config.yaml
arch: "resnet"
model: "image classifier"
dataset: "histories of elementary cellular automata, time running down"
train_examples: 295000
image_size: 32
crop_scale_min: 1
horizontal_flip: false
targets: ["rule"]
num_classes: 256
norm: "batchnorm"
activation: "relu"
depths: [3, 6, 6]
kernel_size: 3
stem: "single"
avg_pool_shortcut: false
widths: [96, 192, 384]
loss: "cross_entropy"
init: "xavier_uniform"
residual_init: "none"
optimizer: "muon"
muon_scale: "original"
lr: 0.016
momentum: 0.95
nesterov: true
orthogonalizer: "polar_express"
adamw_lr_other_params: 0.0022
steps: 7300
batch_size: 384
epochs: 9.5
lr_schedule: "linear"
final_lr_fraction: 0
warmup_steps: 360
weight_decay: 0.01
adamw_weight_decay_other_params: 0
Rows from block 3 of a small image classifier, named by matrix and row number. Rows with one number belong to one channel. Each number is 128 + 24 x the weight over its row's rms, rounded and kept within 0 to 255. All counts start at 0. Numbers have three digits each. After the name is the row's rms in percent of the matrix's.
After each channel's rows are labels from the 100 images, of 14848, where the channel reaches its highest value: "top examples" is what is common among them. Only what is clearly more common there than usual is listed. The data: histories of elementary cellular automata, time running down.
# convs0: first 3x3 conv, stride 2 (model.blocks.3.convs.0.weight, 192x96x3x3, each kernel summed), inputs 48-95
# convs1: second 3x3 conv (model.blocks.3.convs.1.weight, 192x192x3x3, transposed, each kernel summed), outputs 48-95

convs0.160 091:083083139125091094118085143101114106130120122123153095138113146091134102123111131149130160142120103063111109140126130124103135137136160132130124
convs1.160 087:128146122154132108097123114137109104102090115125150116154104142136175125115125168085148131103155134150118105125129118084105112120134156096148137
top examples: 111 turns on; large cells

convs0.146 118:141138191079108119117162111149130115123136100155174091125103138120148115132141110121121147119112147154124094107079100137114119110117170144081125
convs1.146 099:097149119107134092117168087127107109108128109146135127164108124149132171126097134113132084132136100179128160101158123118099117105165131146111095
top examples: 001 turns on; large cells; 101 turns on

convs0.143 089:131186141131096158124107081124157108140123127110155146158097129134131158113082112130117139134090108157129151126120121108109116115149157088152164
convs1.143 104:112130096193113151140146157129127117115141126125112133120136115127135094092115126132134139127092139145118129130111110105114132121136124143136085
top examples: 110 turns on

convs0.156 095:116091113112102171144139146136123127126126100169105103081122099111134107108123098125123095132117095111141141131124145134131111158110184097105122
convs1.156 109:173140133122135110113146110115151068161120105125105116096113114076118154144120142098125099154131149108094134145125109116164126118112131118139107
top examples: 000 turns on; large cells; rule: rule 67

convs0.101 104:136129145129164137110148072131111122131122135111141123138157104111084128145135150091098173135123116108125130138116111109170141128113126121121147
convs1.101 105:054119117127139152111118125112109142132095104143105121154138166099150090129159177116101101127134088123129149147161151125060152135168146119120154
top examples: large cells; 011 turns on

convs0.75 090:106141151108149133128150114153139149164110137101072142158090163160111165137142113138096122142127116139134143112112141123124158102154123165125099
convs1.75 102:103112120118129135140135136107128161140113114136144158122130158201146127115142112132142138103081109102112151145146140125132103075163140163141106
top examples: 111 turns on; 000 turns on; 110 turns on; 100 turns on

convs0.154 124:116145162142104095133157159147118141125121151072107118124095148132147151097171119135104097117116084090139109145138156166143109133092060123143111
convs1.154 121:156159128080092165140132172160124146119145124175078125169134159154139166107130137119117127105098088096175151147120138126130146076114122129138105
top examples: 011 turns on; 111 turns on; large cells

convs0.14 118:143142123185118142092082125140158082130133081119122127126136148110151103145139119128150142140140153142125110141150182142116155120133146154155139
convs1.14 100:145118141123117122133102125096142144111143124087098126143107120121089135130119103118131154134094145151077079131125151150081132088107121125114115
top examples: 110 turns on; large cells

convs0.76 113:101115146142127120097095117080094151154121115119141078134175120158096090135149136152147127121128139185106108146149136168093163128119120145116157
convs1.76 103:131110114132136160089082087140171159128143103127112083140100138099126146147097085123114085130130136133102163116090187136139120148090124129160172
top examples: 110 turns on; 100 turns on

convs0.116 118:116117129091140134092077103137142126111128132139180074146108171122085115127133125175072146105147107126167123153124146119138145138119122074136142
convs1.116 106:130142135163109162150147102125117100099154101117198155130142144093141116106112124139163140140140080167130169142157112131119140131134113120125143
top examples: 111 turns on

convs0.167 093:112122143116138148141091121124111137103134103120118101097124162127148119132149166163137161124136150112124132122180091095134107136097108112115152
convs1.167 104:131124145137119117122105123082097085139117113167136135132138134120138107113141147075128145139144113104119144136172116153176105096190134156148125
top examples: 111 turns on; 110 turns on; 101 turns on; large cells

convs0.2 102:140104155125125114099179125160110137115139112130134113161121135118117144141130111120131109129114122147122142135126150151127143118148138120116116
convs1.2 100:101091133119125119090124125097137142135135068124087108152131118105130126110154197132138143192133145132113115126162137165112144106117111152109114
top examples: 111 turns on; large cells; 011 turns on; 001 turns on

convs0.163 116:093120137105112160127101100165128142080103154144144119179164158102126122134144141133142113174124107137110072118131105130161070155085148120136116
convs1.163 104:121122142079135117123130094072122103151128117080129120158154113052155160114131110152108104121152165130091119154144131126130129140124109143117128
top examples: 110 turns on; 111 turns on; 001 turns on; large cells

convs0.183 087:093087139146122118153130122179121118138117113106180135114076128156157154127124150128135129130106123086145137144121186089144160121123108066117135
convs1.183 102:084058136126134110106111169128085103123160160127123178133111096126121129127107179115140169150152124141122169120178095118130135115120124092110097
top examples: 011 turns on

convs0.90 082:129139135162178124168083117141148133144123119107047146124117136089121147154106068135120123099103140085123130121133124134154136166090135148147127
convs1.90 094:146091109125118147117134145129134135152167164148099122110131114128150147115127115140112128112088118108151119141147119113085114158109158125128122
top examples: large cells; 111 turns on; 000 turns on

convs0.103 096:147134102127111119146123113174134140106134108115103139120109170145172126115122144111169110109165139107135116188113128140131125111094098100149141
convs1.103 116:173115146158111162152114100136127151140160131108198114113141142115170111121113116120132166131124073111144080138109111130184113104128153124171114
top examples: 011 turns on; 111 turns on; large cells

convs0.92 104:099121120099134155132085162116164114092156126110131126114133109123098111145141143104124139147107110126111081153173059101090153141110086138103190
convs1.92 098:123083159157118137089130106125128118110152121145143120182147131072125100096114158110165127150158162132124116125093113125128129112101163148108148
top examples: 111 turns on; large cells

convs0.176 096:141165136086078148115110107111109161094148074118087136153181134107100101141158116132138140146134136130098115148140117151137121111146118134107117
convs1.176 086:084100127130110099123103142139113113102134153094132137110113156111138124123147122145130151126104153148145116100161174173125140112159134118114177
top examples: large cells; 101 turns on; 110 turns on

convs0.95 129:097160157149113101147127117135082134100103130111138087127119107148079097137113138167135145135089123128143126151110149100126118111133097118134126
convs1.95 111:099136113134111139119128072100123109125136106102076133152119155152154128131146151131130108100145102136148110122078128144165107092116147145147109
top examples: large cells; 100 turns on

convs0.161 106:092126111107143148123091119128116141142101142121146163171126136121097102173130096126141090098117106104138120121142111129159115175105189128117154
convs1.161 112:128144108121119111083118143140146118127124154123089121161105132122134153107096137113168113083120137146136126097088115110110158128131088147105103
top examples: large cells

convs0.85 113:156137116104157129110143108127131153093137139110136118113166121179088137113203133135137160122078119130128132113083117088146150125139133107078121
convs1.85 096:123122157177123089130126106111147174127126142143167157094097101171109102132125167135152128126163108132123181135109131153114120152165118138177137
top examples: 011 turns on; large cells

convs0.22 089:102147132116093138158094146137137114124115134112116091146106097128099136165121089172086096123119122107123114124142120099127117123122148137092148
convs1.22 090:094113103144090157114124150111104106147130152156131138153093106155089126131124119111169152084119151139152137111102118124141139103137130129107117
top examples: 111 turns on; large cells

convs0.1 108:125131142119093084111143129136116118101180143140112124109109146147104125124141122158111141155152131108116138168136151116115085104132134101123112
convs1.1 105:153143110115127132161127120160137166121166119105139145043114136102157119119105063149109066174104132109084088108143115140158115115099141120112112
top examples: large cells

convs0.109 098:128153177136099141132125119118105121163121081126114095104106137123150130132144117120091135107117084157174083127123124112133122136132131113156138
convs1.109 111:122137150112134122121127163098136157119104163142116113119140134109156115098131190123102135123110089125151139123097127130118125118143138072137082
top examples: 011 turns on; 001 turns on; large cells

convs0.188 088:123141140096102147124160140079077135135171120138168129106129131164156145097156150168092135100109137163120115115136132102105128112123142128120086
convs1.188 086:161159123100120118139151123154130141161093121129097164143129163177098130140153136126125172171122159136124171121133162171098132129151146118137161
top examples: 101 turns on; large cells; 010 turns on

convs0.165 076:106139177155148172105104120161133146117108112114120117117090131086139097130134104128118140115122156099110139103159122113144102111083126147132135
convs1.165 102:122081122147170071091113182130094119117120116112145122103118148090152163142113142160127117133110108119104171121133145108150152104129123108137119
top examples: 001 turns on; 111 turns on; 011 turns on

convs0.112 074:112139120117124147122081132154133119112106159136108186152071150154124146109115152113119114198091137087129144151151103115133113141137146139142109
convs1.112 084:099134104119166147127126120120098151104100167087081176123115116145123146114125151082133123077126168134170156102081171118113126108122125131096124
top examples: 111 turns on

convs0.61 091:153126154121095113159121082137139137115104145156136080117121116127136116115123089120171112150130102150142113158124112135125141148112131118171157
convs1.61 096:151147165116143094141120083136118129127117098077113129146120137176106130107135142140103133118151109106106110146155093147108111125082116158135107
top examples: 111 turns on; large cells; 000 turns on; 011 turns on

convs0.42 112:136128149103127126114111133104102110128111095114082117115110124126128165118146127107119128159078145113124107135167159113109143102141097083143128
convs1.42 093:083080128139096115119114121127109127142125108136098098157145116118068148103156077141131124158072149150142158109134125106109150092153140144123138
top examples: 110 turns on; large cells

convs0.53 091:133125109159105104174104162131101145102129148111096113145112123133092118102114146143116148109095147146099139142161139133150116105133095131164136
convs1.53 100:095131082143113161106117142150117120123081139133057108130130106175132167099110144114150126119113154111168150068125139108144173085113143141103137
top examples: 111 turns on; large cells

convs0.41 098:130070130134137138095174188082118102143125109118109112143115148154122132155126115126094140096134091126139160075145125120137109120119128107107125
convs1.41 090:158138107137098161140112116145130111115137107134090103093087048144144168134110138108116112122075107089101119148099134163110119137136115116155133
top examples: large cells; 111 turns on

convs0.45 104:132103189111143149063092119106141135136101133091110121127120163143157125090123144153108102128088117138124139158118160140091139132170160085123097
convs1.45 100:097109134119125120097123143165104164124144124192095139155177099152141115088135117143127195141106077132138147088144105126158150137102152118099127
top examples: 011 turns on; large cells

convs0.59 094:151128129130101120113128162135119129117115086142143140126159147113099117144143108088113116172136109171091123144124168130113109129166149107123103
convs1.59 101:124153110130091126115178109128147100118188156147164138099147100116143106136107126116138132191138159115086094122114102126116111123135100152141138
top examples: 111 turns on; 011 turns on; large cells

convs0.16 130:115156086127099146168077119151148168135134148118099167141103129127180128123144119137126102124147104105148120125142115109147139107131132117136126
convs1.16 110:068116137108138197122135094130097159083150075138094159185138135144121096096111125088127121088126128130185139098101104128113119143100159093116103
top examples: 111 turns on; 110 turns on

convs0.46 101:124168116099133091102174137139140121105107068106144157126108108108108124128104131106141149168091102129134149151111124138128123090101133168124175
convs1.46 082:105129129134141167130099087135098108136153199140143083155111090139131138102124127101112133106158124150120080130102136133164119133116118145123152
top examples: large cells; 000 turns on

convs0.107 098:160106166102120108136121153145125152120111105104110126062094147101107091113142110088138129139138100152117124123135185115111130140155151162143124
convs1.107 095:171164157146139139130126136135113117089112155144101063167133150133154135095087111094096078136124146091119093137102127117136123144076094145137149
top examples: large cells

convs0.83 097:123124157133149097146141152101180140129141147151137176131131129144100130116119085117147125138135141100097109116107146141154107137084155121166154
convs1.83 093:138165162121101191122153116160147127108118160085103135131140125150131136107113079156126158140125152145128133162149088109119106100097129099130122
top examples: large cells

convs0.0 093:127118121101159137148099133144143109128115112100152168155126140155118140117124148133108145123136106066115094141125148133149151137092118162157130
convs1.0 099:094112116130151148116168150145183112158117160117125148140133135166143135135140105120170148151151151176121155121118111164199110147117153140118128
top examples: large cells

convs0.30 093:155128153136138071144128136123135157102092146141110121131116142158109114120129172117168107115120136095061139170112161139120131149117080132120138
convs1.30 092:087132127142134073110108113096090129129196063140122149111178111087157110146123126099127145146105135093089087147172146119130108094108110142152104
top examples: 011 turns on

convs0.180 076:137125098087084120106130113132121154130111099125110126134179136132123125128163144129140146100136140089132131142113165125132126129130094158126143
convs1.180 084:093092100144139145129125094138144148133107159128117121112102110129096134163087131159112124111083175130161125124113126128143118139147125107185123
top examples: 111 turns on; large cells

convs0.159 105:103094109117167160150158166120108133139143162123120126123120140091109079128129087103116149113097144115161147122116150171142159118124160125165119
convs1.159 086:149130105054129127076149118131094123109160063125091125103097100153135118139113080144114184114077178139121109100118107134101106120146121110153090
top examples: large cells

convs0.15 092:108121147142125101076101130129125132151171107120157125109132100148166142148145165142147143141160084137131126105132120093165131162080149101143094
convs1.15 107:127134094141158086105120146141129110103091100135124110107152110126103099162134153099128179108116144135094157130111126144135139150140114136108148
top examples: 111 turns on; large cells